python train.py --image_size=32 --crop_scale_min=0.8 --translate=0.12 --cutout=0.25 --hidden_act="silu" --channel_attention="eca" --stem="deep" --widths=[24, 40, 72] --beta2=0.95 --precondition_frequency=16 --max_precond_dim=1024
Rows from block 5, named by matrix and row number. Each number is 128 + 24 x the weight over its row's rms, rounded and kept within 0 to 255. All counts start at 0. Numbers have three digits each.
# convs0: expand 5x5 conv (model.blocks.5.convs.0.weight, 120x40x5x5, standardized in use), inputs 24-27, a 5x5 kernel for each
convs0.39:118129080133116145127102164122162184130113158161132134161194130160128118165117114123154112150077141147154141083113158161117116115108107153113077086118116122141115126125109107141155105129110131120151136146147156106111132116092175136123120115132095198145156127125072147122136149138107070157122118130124
convs0.40:140117131148125115139126121163124122115176132134141093101134125091104122107136146163126106154114064110118153155111119149124085099096150104133151182184158120086120150170183110109085182161149106146153082053119147097103113152126122113110135103122160127108131131166119048136141132145108123119111086121168
convs0.41:138103136127162115126116173130137107135119161141138127128126132158178135118142139110117134131105106156121136157104129097183133137117098143129105119090123091122136147124119109149171145094112152107187130112153102123106122111137139160142140131110136107164141122096098154198185132081135096134175139129080
convs0.42:150113141179111127128136129128135147101125109098116143126085126112117100117164126092104166132162172181137091112159151131116113100128116100111131090102097124143144163116088069171142118119151095157137130135120162127094173141129098134121129124134150095132156098086129113121107108108123092115131121145116
convs0.43:132125111111167109123134135109138113102128143091073124130151076137160143131103129116126106187138136115108122111117075104155134164106154135144099128145122118085121155145155090112103148120117127083161161111125081193125097098137107147165111130073110172150108152166090113128086135122123132148152148113167
convs0.44:144138086108114134126160149168127116163154189072132116119146118125109094109151111119119100139137106134140139195142115143133113132103112149123107142128149119132103138136177167098133070092129143155146109117125145125148122122060156128175125109133157128092139154103165119095081113113131148142128078140133
convs0.45:133153133121138116146115138163152111096173123136110113168132136113097127138092123163164151110123119082122121160106166113153160081128118172128132154170132125127105143123147129131119164176147145105126148111100154134134127119132125134111135138150130081105140153094107164132099112205152151067128157164090
convs0.46:132152130132101140116134139108085114147140122085152140143105111169191135100144130116169127134113112106100121128141098111117167191142087114170135147082146163105139138155137124138164129082123137128114136147096119115156150098108127113095115135159150108111155159131116119148150151129118149137122158137122
convs0.47:154140194134119162129121159146122198127164178171153112106123114099156120133161091124146116134173126178144126157114088148099159115116108132108097124115124136146107132151095144125155149092117140131136096118120131132160132113167145124117160178117102152138154111104132133140105160094124151131126149115106
convs0.48:127106148130119126108135114125137152161137129115096134154157137147140149112120104106123117159125111140121116163103122074130124164180108109127136140127140139147113142123135084158140135119126134114097131133134145119116120075128129125087127074087072118175166128109069089139152138138092058114128184104131
convs0.49:131125143115141160101086117123163131096133147124112137101122149117128105115119115122109145118142111118125143123121144123121119097138140129092109126113123145147126118140142086104207163146149018168103090125118137149133149116115111134129120168127113095087142120148108085097135145120105100101150101101104
convs0.50:162152150093126144126145162146150111159124134129144131127141141127137123126104123143175103138135105125133146105120154163124070116167182069133119129116103118133123137105148113089119124110096124145145153109119161149131115141147157141109106111112116120120112126101193187143095108169157088116117126122094
convs0.51:174137098083120186122136147140122117125130119100123151074121126136146091123121109119114128127126092133165111147119190151159110090123129147127134103098152123145094153145125084118161171135103078132128098097099129070120126122089128102125127116168120149166105116092148136152106074080097095172145152120182
convs0.52:119132153132154128167104077120112123178125158103124115114161117124128154145123151118136124151142159191123169149118089098129138133101164159125142137177127105140127130120175151143140115136134156093147112117110123132142151124140136110136132130132144121127092124127136136105081145126109136152142093115186
convs0.53:140120141117119143083117179108115150139068113152175142115103164139131106073139131149147127173165103140141185114088146127119128125135113118118125115139151125169142106143146130133167140099129103120120068075116151178148079124165135133127099114087121115090152122085105176160105102162186136051098133180137
convs0.54:137144147143157133117107105106123139158170157060130161165179095109113149134157155156143166165196200178148155115150151105148138123130112101105136157101142133120127110131132152154149148137105104119135141132082164158154091136125156158127134154093107128069141099083134139095091112143148085093122154128136
convs0.55:138150148141104110106121143098065098160133121152138114110115118123126108110122141127117132160118151127101139062120120149131110098098133103146158132142167148119104138161133109164148112128150085112111114099134130110120174159127137119096125132131133134144122045162206132114130144141132118153144147165103
convs0.56:174156144160134149135142133176090098131165152089130135145135094115123113102129111121134126163126122112096116134132091119139158138162164145102127106132130132081120142141152150130135135120135111125110107128112103069091120141153124128110123139140166178149113109143174138124120138183142085093067071108130
convs0.57:122133115104134112154108120142114112133153138076157143123103101114138119116140153136135138104142163118104143139125095133157128171142189115138123142111146160117129124132149122148147109084129135133097137060079062112081136144136154147121132140128120110118148147137127138139136159097136125144143139141171
convs0.58:131134114112101086112115085133118140156170153160138122100112101121129117127136137108139129144155102144140159111090123077160158139136156170131153145164085149105135123113114156145146105146158097117120134120137147129131131142171156125119116144124089097132131167117147183131188146109113133145121124146139
convs0.59:112156128148146135117140136124176126203128129183188123093086149135101125127192122142123095131127100133174117096103124142119129126169123083127174114101114136131137128120109152127152123064126160155144147126186164140136126177127128098142121148147119120158148141165168084130131140132135131137151162103101
convs0.60:172132119148109127108126092144101121130145162118143104116143087132102114096146138121143129150140157128104139149165110125107096137127171161145108111104124152143121098110134082133127129153080128144136169094106170137160114116133134120118136125157120126122099107137082156104160112118097146158137143098150
convs0.61:117116125110106145137128142108105141144126104130177153146143117113128144145132111141130131136121148149137139133085088116130099094054098121124118123120117101110108125112160139117140167190127134159151150115102139124151178129149148163156151126120128168138090131148161157104105108072116120129106143140170
convs0.62:079157106164111116152118146137085149153090080132143170133081142139102160110095102108121116157125158181138118122135138185107127122126207120171136139146104141118136147110153164169173104127125105110130120129178148062167126124105140083109094118150139142138127117112147104106107098127124151078124153153124
convs0.63:131112121138138118159141075121087164128089096108105154116109121145133124140084161110113099130184085106109171176120166171143154105143176104119114119099137120098107136168094132163127117130142158120142162138134137097118104097048154116146144135168160135143149150129148111146141142151131122145145106121149
convs0.64:153107119130091085117138125127112127166128134143089123088130168139147138157142126147139131113139114139105105119116152122114124162138112114122106101109140131121104110124151152120157160085049116095157105063114121172099139128118103127178161126088143157165142113134122166132158129082121116125120087094057
convs0.65:141136107110108097128133137162123138140142158126125137109140124145144139123139122103139105150111120137137149082159114132123108131136124160119119131130126103124135112123133115117140115128135092070115156121105144150116120128156109128111161165109100132123163116092095115166080141122095106127149165133161
convs0.66:143112138141135141116134137125126068149148160144128121140166121120139103132101137135137118117162153134129157141138113136145107109130128146159129139109108130119115149122116129128108131143153119137112112109132104120094105129142170152149119140128128145131135107114113098113161111126137170123113116163158
convs0.67:106133145113106131141125136101148172056179122138143104143131116093117111141108117161128143156138125122137135139103092171103172171173159110120121137159134078112112123098131147143120149050146201158112126102109139117133118138146115123135121149119108149113149097092155152107089128155164148150105149158168
convs0.68:108162096156132178161128127110151155066145162098150107119147100124137109103138122114140131106173125095127125135112169126134170102104117182117107093073160131119130126114154128148131095154101134149172118133126073125102162118102144140137118133106116095143095144166176134159081094149118123168141147160136
convs0.69:075124130122107087126142134129100126145177149121117097102085117115112132107121136143140152097174162137129153113090130169157117120101136162154118187186114121122138109115108122115136143126124096116125163150153110155106129097114090133104113125125094143117070128117142090115178138080114174141130083097115
convs0.70:117129122096110105138154130137131169158164115145193099098145182120120148150124096084125107135138118076113159148139090120141121071088128141152140097133126151167135098111140136157141150156098100112135141123096141108142114120112139158137107156085121123127121145127184142171108132167135153075130143161113
convs0.71:114154148121080136152108122108124121130137126126111136122111140079094137115157149157149147136146148114096143095181154093137155137114150099135133115134119131109137114124136180155140131130196161182160115128139150159116123133125102120153136147035110142159125110146149114189125137143123138141135148126135
convs0.72:149150135143115105143107148108138112056112084174093102139101122120165156111085130125122152160145104091155154146088096081162073117150119187108132095131127133139098143074169160121094121112144130136135140089110153115120117117136105134142133147151115175160127143117163186097102098139127096113104105109107
convs0.73:124121111117137112132129106092124146122100084145146135129119160110116085119113149124129128142121099147130107057130103125126127086065109156126103163117181131097145161110133158094084138139167110052072126149148068126134156154115153121149135153145163137119148123104168103135166130149122149108098130165161
convs0.74:113110158145109129136128111098134098107104118140116133141134092128155104079191164151133147144108166154156120081092142180103114117114170109133143110091149095132139105152102153147154135120151137107136117116108071140127135136119119133148096134102132147165106106130112137201139151141111156143122139122116
convs0.75:148135126125159138134096120134124151132142131115125148123126114139132170113153142129108113136167138149154119132127168191135112121128166131148104087125140136142144136157095116156142161103131127113171131132121115123095117161108130137112139131180145137113183149142126107170124154163118137107157165117117
convs0.76:117130137145092149128119141113131104096155163107146134133150111129091114137140112110144129162113108086101128167142116127153154101141122169143072074108113143152117117115144114133106128128106089081150127098122105127113100133111137110142111133123121100122114147104145187140112147150109154135087116096128
convs0.77:138152115101093129114118137157112145120183155118124090095117133125152109102152127118128126146130114131116132131124147169149171158172166095090114123135149166165130107131097127159138146131147134102115087118129126125135146109161121145119103110142126131145131079097069107146148118134095095145152141140156
convs0.78:084134126119138095125127155118108155134140141155161129107096092106122146120122141131167131144129112146108140113103126136143145147136128120157132123111160122135127146101121113132152131119115137131125169136099110116128134142136142132107132153124125127160108090141164167111134157138158101133149096134155
convs0.79:108139104095102145159135122128103098163103151124118097109125146114106093128114156103107133159138134158141132131093181127145135093127146150117106129113099088098148128158142134124127122175108093212129127104115174141125155135118096090121142146164113141128142130154080151130112116150190183173098110141101
convs0.80:129124120166110080145163134162135116160117133160119137120091121108124119108133150143142132133185094148133117170130107153126154149174114137120141140102127160142108106091132098146109150152116167185138125127126140115126124092111135149164149123083192079099114141183164133142145112103088145159113111121132
convs0.81:127104113134103157101120179154146109109194185131151118145155147131157159127130123181160108112144091142209098138131087160143145125144083136123125140181146122089129124116130135179155087086125170203111105124107142139137114104120148100129108089151152154132163157166102130116100130104087131104111110121130
convs0.82:135147126139097109127096084073119152061113061119134060090090091158122101098152130148154187189148141176175154109165142161132133119166158120133136102139179130146122085101115115133142108146134133128085157146099162098150139107162111103129148070109113132092085074077094075085102121111089108145116141110103
convs0.83:151137115125154128111119153100096109075090117126125147097073120110098076130122131133126128102111128143163115139110162143120143122123116135106117103124152164133115127181137110098125139107114132144145127106093102129097136149174127132127161136125085099116184067120149163186115129121116138118128091123147
convs0.84:155152129147096122142089118146146158106122140155108125149082131115129152112141127151163144115143114128106103090115107094121132138153118089132082131158126136146121101180123090129085126126102118125112143163139107153135129116126134129149149090107155133165092119151134115102109147136136130190146140137157
convs0.85:110118145148113126111142093133150129130176109122159113107117118145144116115149130130130091114109134146110142111091093147170154151109141169130129089095133135153128147119098102124109069109190102119130088162091093132125145111108139108111148114117087087144100132109143119141113136167120154109105121108134
convs0.86:141115145164114114164143107086166137135104148127121128142130073097109131124124133126126147136118116112112110115133156120115139124172149160138144134134165179118113136114118109125133125115138182082121102122169130093136148153093166106123120118149130119120084146158094077140118173136151147158131170144132
convs0.87:105146149145140105135127160169163102148155140178090084069090133123145119116165127082106131141134142081107144127105139086143158136105051158153099096099117100143128170104111124087154116127124117120143175138148074128117137102106115120155142150078137173147127127114091146188107165138143131109173178153128
convs0.88:117127174151128102141146124118108190141076099137146118132110111110122104139150120140128126142130165163110137066105165113078117157158193066139119141200150096109153092155170138134123112162137125133123175148114130139151125102123110109158139119123149137169158156153127085179144138098101128177133129117130
convs0.89:135096117114121117112113138124118187145138119045137138117108124124125122125130136133119143159143147110144135119168188080118139126122079125164164124138145141128117136118106152140155121109168138103152130116133106146113099155110113115115148118093112162123128133114148127090106175132111091158160135110141
convs0.90:098154130100119141163128105144162096149154119153122112142138127129102102137112119099116132127111124128142081152180148174101157161122143143136127133162116110131133106088141142132102097123130139132120095171114126111130103135128120153127114123126123138107135179144117163188171123132139155130098139119130
convs0.91:145142141123118137173105113107133164153126150151132147138093162109134120118150141113100160143124116112179140144175126123113128092110156100085163180153129136117114096129145108139115134140138147133129138134144141097123146124133131151117105116155130116114115127118148189117129156137146081091158138114136
convs0.92:132114145124144143113126130139174112100150102145152100128098137130133101134157145115122164168111133131164142153118066143092084164179177155124126102166127140105087141130121197147144158136112103123126106084147151148105123089124152167115125132073140177130140140077123098125157139138125079126090139162140
convs0.93:103088148119086137126113102128132172163132141111137151148135132104125099150117140140133117147152130150165098156101109145137131131155165116115156142126132132106141140150136135152170128188183172150138135145101133176118131129151100138152196140091144114122069120098062106079130124100132138088119133130090
convs0.94:111098148122132156136155165131111101104099097139118109105166123126107141135175085169163097138153097106126144154083163123145134108138098142162123112130146149093125110139097090127144116103165172109153134122166118116133128125129146102122138136173145079094120086134138133136095114150140088091103152097099
convs0.95:115128095125153105111083115153110127147178134113109126126127144160157146116137126118139144129137126156140120105095185184105126121177159126125163145123137115151154098134134146125096103116127123083150122097148110124110116122128126130176102140161128127115120179142071072089158159111134161133129114143150
convs0.96:160135143087124132093135154150165137196202156126105141118104105149149128140160137093129115174169139112094142120134134121124140157125158112122118160141085105114116137130145102133113112165125105123135135128174096167115123120106132145112122120131148114091129183161141068038143140186139157148130141120143
convs0.97:155095122147134078137111122165115154122127121096170132110131139142133140104146122097152119140120156104112133120109158177095124153128086129136134132124126132152123116138141101143105100122122101114128080107112135116175158140092105113127135131131125071111142101103160209125136131120176147162100160122120
convs0.98:145115134128136081083130179125111131088142122175174146094117142139167129131114131140128114132167177094092161089156158116107144144161154157112117166143118119125157122135136120111140107117097132132112113131168127163141122095117099126130147156089113113115167147085084077151157085107145160110119137097098
convs0.99:144135127123162126130118106154137105127144107134130122099119132088109121155144157155132120133157162124121150175087149169139095122099144127133119114133115156119096110089139143148082099156112119135154142128086138143137119132086147120149134121125178125072098115182172121139131166140129176148126087134155
convs0.100:137103122126116100168118178098135162127175142101129125123131154130139145149138121111147099130150167104067122131126092121137169138142142123144146127053119113138106112131149118119152123150120179095117150083123107162150120103128120150095116162104135117114163154090118116115171188109114196139112144163139
convs0.101:120118117108121173141093103102205157125157097135133174110108095117149130131149134106101125118117095114153113146181130122109150094138149117135122143147130102108165137110125127097114114115119134165103137151138144112133155136117159133115128132120150134090099119115153087076139160196148132136177142152181